{
  "encoder_depths": [4, 4, 4],
  "text_encoder_head_dim": 32,
  "text_encoder_qk_norm": false,
  "init": "kaiming_normal",
  "beta2": 0.95,
  "max_steps": 6500,
  "weight_decay": 0.4
}
Rows from block 7 of the audio encoder of a small contrastive audio-text model, named by matrix and row number. Rows with one number belong to one channel. Each number is 500 + 25 x the weight over its row's rms, rounded and kept within 0 to 999. All counts start at 0. Numbers have three digits each.
After each channel's rows are labels from the 100 clips, of 14848, where the channel reaches its highest value: "band" is the frequency band that holds the peak; "responds to" is what is common among them. Only what is clearly more common there than usual is listed. The data: synthesised imitations of 52 everyday sounds, one a clip.
# convs0: first 3x3 conv (encoder.blocks.7.convs.0.weight, 96x96x3x3, each kernel summed), inputs 0-95
# convs1: second 3x3 conv (encoder.blocks.7.convs.1.weight, 96x96x3x3, transposed, each kernel summed), outputs 0-95

convs0.94:470491487508518492482520493510514481461494531517525482524516517487459552524473496568472510481514483548570497492496527511495491485494464541501480495469523483510482488519482503452512514523550471491498472504505501501507524490460494463541477520473519537507502494542445487489464529472526502500
convs1.94:487492510457459502518499518499515509520516487503479488479512564514553497526498511499491513494550501489477477503497473521492515527500487513525504496511484509497578472466477475516528461485502520475451520498527516529456474532485477498522512516536533536556519483454528515538541500524486496514
band: 0 to 250 Hz
responds to: machines and effects; engine

convs0.54:535463487508473502478492502508518514493485481485518511536504461460536512491485504502515534506481453551456504516522483534493515451531523494514473526501471561512487470525492521546483517450485531507495488481475514539517500490452459487496503505497547523496494503544456520527480471520514469492
convs1.54:490489504494515509524487535534498507510453492478467498475476505542476510520499485449515545515496527514505570483477502474522513482492478514452507493522515485494500507480485518523530471496501501491490502514480545444491498522508479464462508509495462506528524544528478512549504546468459498563
band: 250 to 500 Hz
responds to: machines and effects; laser zap

convs0.27:506493475481479487531500534514519451495454538489499551538516488479469488497544490499523463524543532547458470517500467516468512493513480525505472504532506479509459494517539482467519533521515458495428513476463516496502507493505478471494479502536486515507504484515514522492511516532529526477
convs1.27:452476511494474521498486490499509531493519509490497490489541478506501512467503463471558491462486512475517496491501540511461468528521550481513533545487529494482496516510488470459504524440486461486555532455470501475474505489453506497488505532489452504485497484495540494465464510494521501498
band: 500 to 1000 Hz
responds to: household; signals

convs0.50:473515483478493465506497463507538423495493486548507489517550517521495500471525515507504466476533517509499559485482535478540530462526493511515481510496509488530492481467511477481545502455449495505517497504489515504483519532500501471478461513504480499472505454482529534450531487527497512498
convs1.50:485531542496531494545535498515495483504474489451545509464505506513511494532480519461461496531496501498514489536553483486500509531512531528510519517528497462496517502548496494558507519489523523561528516486505501515502478446449461502495491480552502495508514509492478516511487544466484497487
band: 250 to 500 Hz
responds to: household

convs0.38:561501488486464504532546523475513469473525496510500502448478517497506493481503489498448501513493485519506540505520517558497482486495436470505441535490501528511469478510500498480551526500515510483497474486470471489523519478528477517507514474529494466506481551541489502502458539496523496515
convs1.38:502510534536521508484516467516529505519525498535493510492503527503471489458546487542479531517509535519468511503518549516500515462468517529529504464504538512489456492514492506535514533575506513508514517526516462512531499495517499535499496461501495510524512519535507542548477492522535489548
band: 0 to 250 Hz
responds to: household; door slam

convs0.68:543491491499513485490524492473460528471542514497485557509518521469572506503499496521466477487510476511481465495458563479539535485460496515470528503490511524500490479471523495459550528487506468472502535518518508511496498527514537469497473498460495519524498504522490468508491502525532525475
convs1.68:471486509504513540482503510518503497530543495478474456482542500461455470492468496514542544516500492497510456505555459529541474492489515478519482474514447451491498503473486527504507443504483499498503474496457508483461492513532492522505511494492479474481527519495485500466454508524470538513
band: 0 to 250 Hz
responds to: household; door slam

convs0.59:442461536513485487472515474503493492511520542529509515476488483506519510460480543491541489548475480502471529471516497490475500501540500502481529506507492546532477541445508472537499524518514462489496484468491510515533528468494534485503494495504469478517478479559477492500508543455525485510
convs1.59:464517479454468485445515475488503494516482506497491526546477464527481491496443466524511505532517476468513501544487529548478524516533536513497446486467511499507510457566508510539504479495514547525480527485514486524495491489513528518491469495474477516499520467525495494514501460484484509502
band: 0 to 250 Hz
responds to: household; door slam

convs0.34:507500505503490489505450504512497470475476503490480485460511480487475505499517515476541494522491450488505471534527503498478493479527498496502438476518483500519519501489488513536525542614488534511528478501545493475500495516472515484469498528494523486483494489534457462524458506475505514511
convs1.34:505486485457484499482514481525533490503514501505513473488523471435469499536511500484458540512469491515506495467496490485491510471524484482490504505498512485506480530488512495509505580511514555515507499497481493493511500535536481401478453521511487463506459486487483508531472490498491456494
band: 500 to 1000 Hz
responds to: household; laughter; knocking

convs0.20:506478473467468469508510509507506545532511476484488561488504473483529559524518513491524567495529496498502495502496507487478515473472520493557531499498494495462484503452476517491524505467546502477485509525493518451514515507490503491529504459523506528436453546526488499493508520512499507482
convs1.20:552510503475483447526493482518516443460503518551516461501506507515508498514502498463534514492463517525490471466534503540485488516494465483470487476477507507521552494476545483519474545479508538508479452474524525517483532514532486518521485496515496531481481481511460503477513464514528515519
band: 4000 to 8000 Hz
responds to: household; glass breaking

convs0.79:486475506521531521506493506492481436498539516473510519506455548466512503495463493490528492520506454488526471511525497534469471512505453543492458548509528489502511508509513509430519531468514472478482497491533497475502501481493488513517465497470530494510493468502479455560488509509495505466
convs1.79:503483490509490490516506543532528507482461463495486507485487543495549553498496522503510495482467489499508497525503496519522477550492460509516436514495561481489511484510474485450496508455510497519486482532508486472505521478477525451506517491463488484490516468442520476538493547491533528488
band: 250 to 500 Hz; 500 to 1000 Hz
responds to: household; church bell

convs0.89:475470463476476452462474484510480527519509481479498487495487497515531495454506518469533529487535463517488488493516480511486478466542491488481518532508500543477510523522478536524476476502537520507506525495511478498489522495494541483504506498488503478580505519509517560520462499459519445532
convs1.89:558466515490522495515480533507489518484500489483465472494511526524516553498464491509516487542464523504526523516529521514522486517507488490475488508505525506510506524531502503494503512471487518467517487510523521452496499477536493507522481530471493447513543595515475529531476495516548484461
band: 250 to 500 Hz
responds to: household; ball bouncing

convs0.25:477523502550493491505453490504480492495504485499475525481446511488468502510434434497486485501504467533496497499471459509482510525530515504498492518512515498527461513476540527514465503503492503542537503527494512549537519511504496491504478504483471519473568494515510472540517529548491538497
convs1.25:513528505521479540495518519518496458514512536496484453501507478500513516515499494496485517521486530474490528508526548478524504521547433468509509483480483516478500465544567483468497565496463485519505481520463509458500497468495532503495500478488508492501456509520495484495492452495539472529
band: 250 to 500 Hz
responds to: household

convs0.72:512506491498589482477497489445514517494459468469479518511486484530484485499511518482512494503533501512506530511550506541508489477506466516502520582508526505520467509476521483498487502516505470516536542519493487482478474508489482523491451483521521449554516476500480501509504513465472507506
convs1.72:528516516515518489498486465528519478519482510499509450511483499502505511560557513484513507509515503547497523524492493511499520494494498525542484539511458551500568529531498490495482511509500525539520533470480456471592516539497491478494471516514496502521517494531507510517494523500472493488
band: 4000 to 8000 Hz
responds to: machines and effects; spray hiss

convs0.45:468486499519540489485502501467490483522475470512495529443522485502538523499507493536450559539488515500478508515485549477491481525506544477491501560513496490468516513485491511525471504482510524494462472445485507493480541489497533495507518430518457542518506491502479518504500528503510474489
convs1.45:456545528513502521486481499469537486511467461545535499437492492485491499528474502514527520469549474532501535518469493518476482506492483505547539484475510517514531493478488495526510490505452514479460473529514537523512533505535495492530488492494530499453501451509505478500519459491466514492
band: 250 to 500 Hz
responds to: household; knocking; door slam

convs0.30:550467496505477491492474511506497462546475508531491511468468481471519493516496492495537495481488488513526459511509495526495488440528493539506496509465504529497495495506485484436520520549474517458489528503499519528488518518500452500475471463547531529520497510573492464499464517486510500494
convs1.30:461470472514497500514501511449487479486526491499497460486459501480499480540486530488511511480497546499487473470477539510487511499516445513521495444482466503513484514503529480460501543496473498458519467518492536509492515538545539500501497486517475531457552466484531476469485479538501483481
band: 500 to 1000 Hz
responds to: household; knocking

convs0.60:477524524502475476480499528487520496489484504499511548491508510487481493538492502489514497473527491497493504517484449525480505552546495531488499474510477491500530476517463515483517492517526471483445507501508548478485541523450532518477517432435438493500494522547504468497516505477513508490
convs1.60:514535504481530450494495537518542468544512462500487504509529507537472521476550477495538498495542522531504480458487558508547472473517486531541453513481568511509520482523511492488501487506499496493499500514487539520486504466521495500502521474516507517523476516481540488526490517530484471495
band: 250 to 500 Hz
responds to: household; knocking